From a checkpoint of a small image classifier: widths [48, 96, 192].
Rows from block 4 of a small image classifier, named by matrix and row number. Rows with one number belong to one neuron. Each number is 500 + 25 x the weight over its row's rms, rounded and kept within 0 to 999. All counts start at 0. Numbers have three digits each.
After each neuron's rows are labels from the 100 images, of 14848, where the neuron reaches its highest value: "colour at peak" is the nearest of a few named colours to the mean colour under the peak. Only what is clearly more common there than usual is listed. The data: made-up ball-and-stick molecule models.
# fc1: MLP up (model.blocks.4.mlp.fc1.weight, 384x96), inputs 0-95
# fc2: MLP down (model.blocks.4.mlp.fc2.weight, 96x384, transposed), outputs 0-95

fc1.383:494501483551446518488514484446518563549517480545502530493506514517481486509530527542499509508467484459502502502512468502495496542497486506540503493494467488493518541517522513520491442503488503494528493527533485484502500485506500538509468509484543500547502490534494510493520489506520453565
fc2.383:482486498529509509498451520557515499483522507526520452522505513509540482474505463482526475501498517535493481499488457495472455485457471503473510455481499473523463499470515507482516522514531481468480505442523509477487463545517514505461460453509493494448486486455510489495482521485512495491
colour at peak: black

fc1.340:451493468513511511504515486514493469458453525517487484507453516549439521459485497490559532495469481508515496528507497439497490547485520526492476495505503508461489484442495495481527491519496500477538472505518526481524527478492558495481486483482514506509477498518482510467522522521496474476
fc2.340:543510518512486477524512491497494514508480519519524472405505468474464509497568518549529525527466488523518529514497514483524506469488476473518523520484474466485501486472497484460471525508493498508478485511484515467465533533473530474494496526532541524461505529495527487510522516511515494493
colour at peak: pink

fc1.223:522474487478458461478467520530495487467470517452509548480489523491487517520519481477512477503474439495506517498522487488483504480494516538499512508454443526515499464470477502514505522526481504448479507489518520481553483491474497529496479491518480517494543476547533508533509507509486564506
fc2.223:489467485516488498501543438527478481519441538492474491536496493511512554522455545514484506486529477533482526543528534498465475515524446475491499513467487492495515506505485495518495538489488475496520499561497536498479506511539501532475526521510521492443503497489515496509494498529519515477
colour at peak: brown; grey

fc1.361:492479503500525490471525508537522509504489495547521488473463500520495480505497503487515483508501497503487514525533496484497494504486467462491512456510454493481473518477476479524541544445460518486426504464506444499500453512454476485465476486524515478523488503484473513524443451499493512503
fc2.361:466524463494492532499498534495480480502501515481486517495486502439507471502499533536529481488482531516489475508522489485521530515481499481483535495493525469474485455521580487483488533537552467536493504504477560521532511454513527496465461484476494497495512506488465460497484522478522488491
colour at peak: grey; brown

fc1.234:503516495483516519518526501511490462503447519484482498485493464493523508495504504493475476478532462497492526543533460470458484509493474541486473505549485460498517522525483550504530493524506496453503500527521470541490505444512473506448481545491527533495477492519486510487489543545502528475
fc2.234:513464514470493541498540536504464508478525520519489512529484455523506518516487450487523511504469496473487460505514522480503474523508456469497481484505458491457485533521504500539476488507506482492523507514504546473453496490536509504520538479508484460529469453532477465471475501518552466499
colour at peak: grey; brown

fc1.159:501518500482533513487558474488517498496483485470490521514461499466506516485470517509478504521512479474498484453455417498455479508519493533516523545535505470463516511498533491462506491452506518540469490516523512498492455534506513510514502538488493504494513496460513487502521485517529436500
fc2.159:551528485525471476493490533488509523459542452515497459473509507532500521501489509513522463505457481470467452493473485511501507517499539507464494505446478501527510510527492518567526500519491494487472475466510521539484493464514513515461486493537530511505478474520504482497497442485501540513
colour at peak: grey

fc1.247:483549482484500435442502503563510463487464495515520503493479496487525493468508480498483524502521518490491483482517557490452483486490487481490545477508477488528500492485517520522512467484542504547466466503507512463477495517535500460480517507506512482498470514523477440519542495532518508502
fc2.247:507539448498484488467539511510505539529501519488459506500475496484526506484490477483538503492496532495546547562502478506523472485485539501513497442496510542527483437509526545459474489496484512493491455520525490522511498483527493512515518504479549474493469488510501484513534463478518501518
colour at peak: grey; brown

fc1.288:489469485494521503504489543492525507518511549489556507512461532513519533443489541520477479510493488524468502546463512495481465495519490503502530474526535486491547472469512493484518467490445505501508466469495521487434501492481506462506481509500551540505490513456499505528473492487506483513
fc2.288:527569518502498454501535517522499486533517446490493561509511552495516491522480465482511529497482496498496525477450494496494511535517489531493486492530485565469502523534504478510481528487547514493498531490509529492490508507485531516502492479522472526529490518491503512479533474490571503523
colour at peak: brown; grey

fc1.318:549496503519488462482528482485481529498476514464500553520537510480504480471493477500495509512500479510500483516507511495459525443482493521575481544503479494528450520480449522483468498516533475499534469503489524536501527524491455485475486485494494501523518472475506445502500532491532502527
fc2.318:479486508492480508511525524550481510503455578504498481471496479552468536486479516481488522484501486500509487499488476415477501507511496513470526524497526476521543493472495512499525475546487518502473465472493472469507555495503517535515507492513517515481497502546515507485510479552478498470
colour at peak: grey

fc1.345:517502463486497509532494534525488481488492474536488488524507510507511499533506561475536545494435491507529526538516533471484509495504520510469483525473462493508468501553492498488467474460489509496509455524460490497470500514510483461497519519500556495531492502511467490493516488566479491541
fc2.345:481503487486506522495529495517515540470498511481491520499504492488498522514499468506529468555522522517484516500484510547522463500494508514538542441519507505459503500472549563517488511526524481503507509513515524524517412520509506508487467497533450489479464499525521460512507519482491517461
colour at peak: grey; brown

fc1.30:560510518502532465483503481459476527522507522529494483514489483533523480481516518459526477469487531471466457458509501527483518504445483515501503510508559461508499516498519528546498508503462509459476499480544491477458514525538500549524485503503515526458509497497512471496507513500526498537
fc2.30:543475492499506453534506506485466543518494526524480495524505492499520486476525500484529485472538514491490465483484530557449514518473488504520478456460523474490491529481531496548493449521471488457449513498502525451519494526542486516541500480475521498474523498492512490502531532503519501506
colour at peak: grey; brown

fc1.40:481482486514485471509506510500515482483496491493437521465501524508521504456521475469536504493463468474453479462513521473487501517490512471469486483503512486467501435517480455478490467512477425515516496530510502512518523534483509482517456538533506485493538474528479475537491521504484469509
fc2.40:552460505522511483481491532517510524478496516494467524483521501478479511463525438529549500502503499480445485453540482501510542507516548514491496483475499507439516490481504480506505516542469479527511517514512513507535498474504527535526476511523464490476479474479462489514464461529500477483
colour at peak: grey

fc1.81:512523461514472510453485539525522465501490539475491524432486482489501480486526483512463497457480511465478448508460468486537483475523532463488529503479517499463491519489482521481532554522524493497474510494524498529508474490497468506515495458492504468485492501545526516479483539481535505513
fc2.81:477486467512493557499488534497509512478465519510520491485494475465492480486508502493490515511468492462475441531505499506513490510512458472504530481455492494480445467509477483485580508516488500512485514526512545468513488503521465462494493493511563543509453496508528508467499540478486513494
colour at peak: black

fc1.90:512490507532513510463564495508456516474441498530476525499546515506498476498486487498505494513508529495529461491539532489502535496499535498504473453468453496520523521562478523526477503502521464478470478512488528483489568493468507488462513497517479479476498533490480485522502475480502507472
fc2.90:523494494529503491505497489523500563462459482519513558501543540537479486479484499477514472531501498501501489495465544515463482482476514517523519447471464545473540535466527519507473481498508514443518473503546500545523475491513474518497497482508501487502473515540513506518505471503511524498
colour at peak: black

fc1.33:522495507540475525506519467468525509507464523513467510496510472495514522490472468513511491505512500510518482499504506476547496506512522502513440555523503532489518506486493460504460478473488471496495469470467440487533517454502521451497502451503468458497553469513455530486466504483514514494
fc2.33:496470458512517500531527511560458492498467517500503479503514509514473499473538506490467481563507525517516516504528504495476500488483493489435468462498499457470493501455520501519478491491502518524538468554515512518486444479523472493505513496532487517531508467516530502529474505521537544514
colour at peak: grey

fc1.357:469483526481497476465505494524484468512533508508493476488459524499488538517520489493469492524504531497521545499472504491589526555508493530504496458507479526508550500511513480490519475469496493532498537530492518478499527506537534513518500494473520491477505546483545447513462489513498530480
fc2.357:473486509476503505473495523489538478459504502498471442521462465489470483526537503441489534470482485493475510538495482496534479519463504505515445495461541551501473533487499528483516476504519510490486518492519500451513560511538509484476517500465521522524522519506487498513527496504490452494
colour at peak: black

fc1.286:530507521518490489527493486508523499504535480541514470515478483504501493476520435508515519485552500472489467485519479496487476437481527511497554469518517475468478547481537506474480498478497488481491506505499510506494541507522551474451520480522556466471496477526532492477507464501479506535
fc2.286:518495486510500487505491479512461503463523506527507472553458511474501520510486458503479500475511471507493523480549464516505474467515507505498554444538451524495502496470557544520479534443499489482506498517503549504538492485520516467474495487507488508480499459518508472486535509484504523536
colour at peak: grey; brown

fc1.248:525536503508466491476541464527483488506470495453482498491538484491509464517489504495476503475494478451505476447466472506507496536481463464537487442510489506493500472515491483484528498507492532533528481509519527481536503499481517521444543525532475483475521525516521460467496518459526519486
fc2.248:523526530495484517505532503552529543509477541482484505508537535508509446509502495512523496518513512476505491480484477500525463531463512481479533459535513496488485487529531521459514480522504526546519500516519526532533517475523512534448537523554518494521502481527512495493549499471515539497
colour at peak: pink

fc1.73:490533501494508537489501470483509531519450458524504494522509460526543485520502503460550525511536502492496492447541519468475503501522468469537528521539463446506491505484504518524523512466518532509490491505513533537496529503532519476445534488485475465530514511522500501510505482476519528508
fc2.73:474505506499440480504524514504538548511487492525489508530475483498474538527502560512541505510531535499484518544536489526517484544496476530488502502527484492474482531506485538477468500495469489501551510520518549552481482496538512509507491519480529496469518497508481453538522499537516502469
colour at peak: pink

fc1.336:469531487487540494472504528471510536496486540515517534482549491507470492542526511512460519530494509479492529497506485488502508523528483471483526492501550504513517505486485469511484533500544499438472450469527500438538483520495449508517510473508540500543465484516530502480502501471502485509
fc2.336:523500510543470488514505493490516466466483453483493471521484471520505475467492485485535495528487511525540514545495500507518480485478507504516486495472467523483549460465508511486510503476469521540535513516539531580491499462479544473486474523474458522497478493464471494519506458517491512487
colour at peak: pink

fc1.150:539483497476531513551515468476517500503494490529510477505472480511497473500470505516500486531509500525548505516491494426472497453475495506495521484538523471472503509497482497470495479504501489485496466508501460485504495460501490497473500494549557528477522536528432515519506520509464560473
fc2.150:441504510487516508499495523494482510553478495499498511534542519441513475507507472467528501520531531528466471519498512514496506496528499520515467504472452505509480542510509500511491528480551530536502570473530528448513480515524469505483491488489487501511465503488514488502508509481533491564
colour at peak: black

fc1.75:502480542483497469517477483511508462479492484491494532497484473488524508521511501491503524481510524524551499502521512490487458494520469497451563505484488541490490503492525473508477521459483500450535455478462453507519501520549489469509484496517548498535485517508487529474567515524512472476
fc2.75:504524501517481463510542525509509499508518510508542467524515537521490460485495494535541500527493467485476549488517473489554467504488476537510527467510506503477482493506452537510454479524496512522527522509476523497491445496546468467476465478512492499466497466449513476526470484470503487514
colour at peak: pink

fc1.215:561454526510478481500482492516516501497521470506519497480499518507459485484527523534558538522505533442473507525493510477514472512476530511497495480473487522514527504476489531486536467537504532498457473470496486536518492431488516498467510509546469475528489513499458491506512508503471503465
fc2.215:530499453458466512527484502440492526471492421504498466494531507486489486522496475512501468464448498501493477473508490491536529475497542473500530513447470499526472478514531478511521485497501483485450521497509537507498491516471488464497511498503523509501466491531512535525511480519463538506
colour at peak: black

fc1.180:516515508486526535479502537513476463476503537485477512510502507476570517447519541485519555472468495517499506502492506514494515496501482501490485476490469559498480505543509483514474503511478523456474519465513526541483560485504506505472545526443478478493489505514511475480462499482484519522
fc2.180:482503503515498486520508492487501551495461493570474527551466509463508525526505496549497518495493472517495514494501483520490476504540507528473506516476451533526470470503489508513539485507493495484510520462532472509451473539485447519457507452504464512483477488482518535489503508496505454472
colour at peak: pink

fc1.194:514480475532486564527511455474490470501482482439494554492497517480506492479511487450497495493473446466508517495508492482487466465530487535467511506510501506483461470513484524488519499501562519510524502483500545519501519506509497492462485509487532547531471509510497493487513509443502549509
fc2.194:502516478454511480452464548562519527502493502515478475484482519517485501516494524534512514505521532514514478479485499512524517536482517504505463480497488475540554567467526474511487491484466511478496506521460475488527454487486506491496513511480496448478494490521501494524499516561497491445
colour at peak: grey; brown

fc1.291:527516502507544490513535518528511511507511511497512510537526538502507546499464518488482496449501513421473510475518480554515518510492503502579490479527521503472483467505475517514519483477503489486470498500510505465507484449509548523488478537499454460508483526497478475470493491486476497524
fc2.291:542506490515515517520517466545517542506504495524514535544513523495513540507489510489508480483497496463492523480517450572535508532478487478506481464531539501453480485499496529525505522488514496491470500460493542493532452461500535490473485526529469472495479525498491468507550473506492498485
colour at peak: grey; brown

fc1.310:498515493476501519506545475516544499522460519463469481518517452503530482513486519505536510512512465504495495447499504476481446502529497512492511515532497532457498494487532448438521476483498470529516499525526481523486461546495512478537505515520477514534531492514522518477503524540482453494
fc2.310:424506511528523514515520481513476498529518529497467500522468462474510508506466513505475533538508492510507506484522475523510486551495456519488473523488512491471524518497490525441501453450505494520521533519507503472516458487505508490514492530511456513469545523499501510480505543502506437523
colour at peak: grey; brown

fc1.249:497544466497496486512545526510491489506526485529520472496492507494468521501558496499465548496478492489552488461487476522519479477548513514460516488528445470492505472531495520471471461523470472505494465528495506513517476489515520462474495509492524503522484552474511549503484544487506536486
fc2.249:496497494521479454515552446496474523495521492506501523534508483474512492525463470500495492447534507501469519462514520521496526479483528495502478499523495497532490522449515470502521450496525480500483534453464529467467536539494519508528516512470506463512492474480545473468491455512529504511
colour at peak: brown; grey

fc1.54:556506471478484480522568485506518504510502536502547459496487515518514499539512494446514453514517509483498527516461488504465476527467501509469502486494512480522494509495502510500532470505456505528527434507491466506522500527479495497498544484477513499543518516487459498526496561502528516475
fc2.54:498526498472522460505545467489482506485537507480491495516460449510527480534486513502485494494453513513455550523497477525487487552436480502492525490505482520511473472496486527501491512467431524510535468493521451492531527521471479485488484471506501500491500487488472521484469516472524535492
colour at peak: pink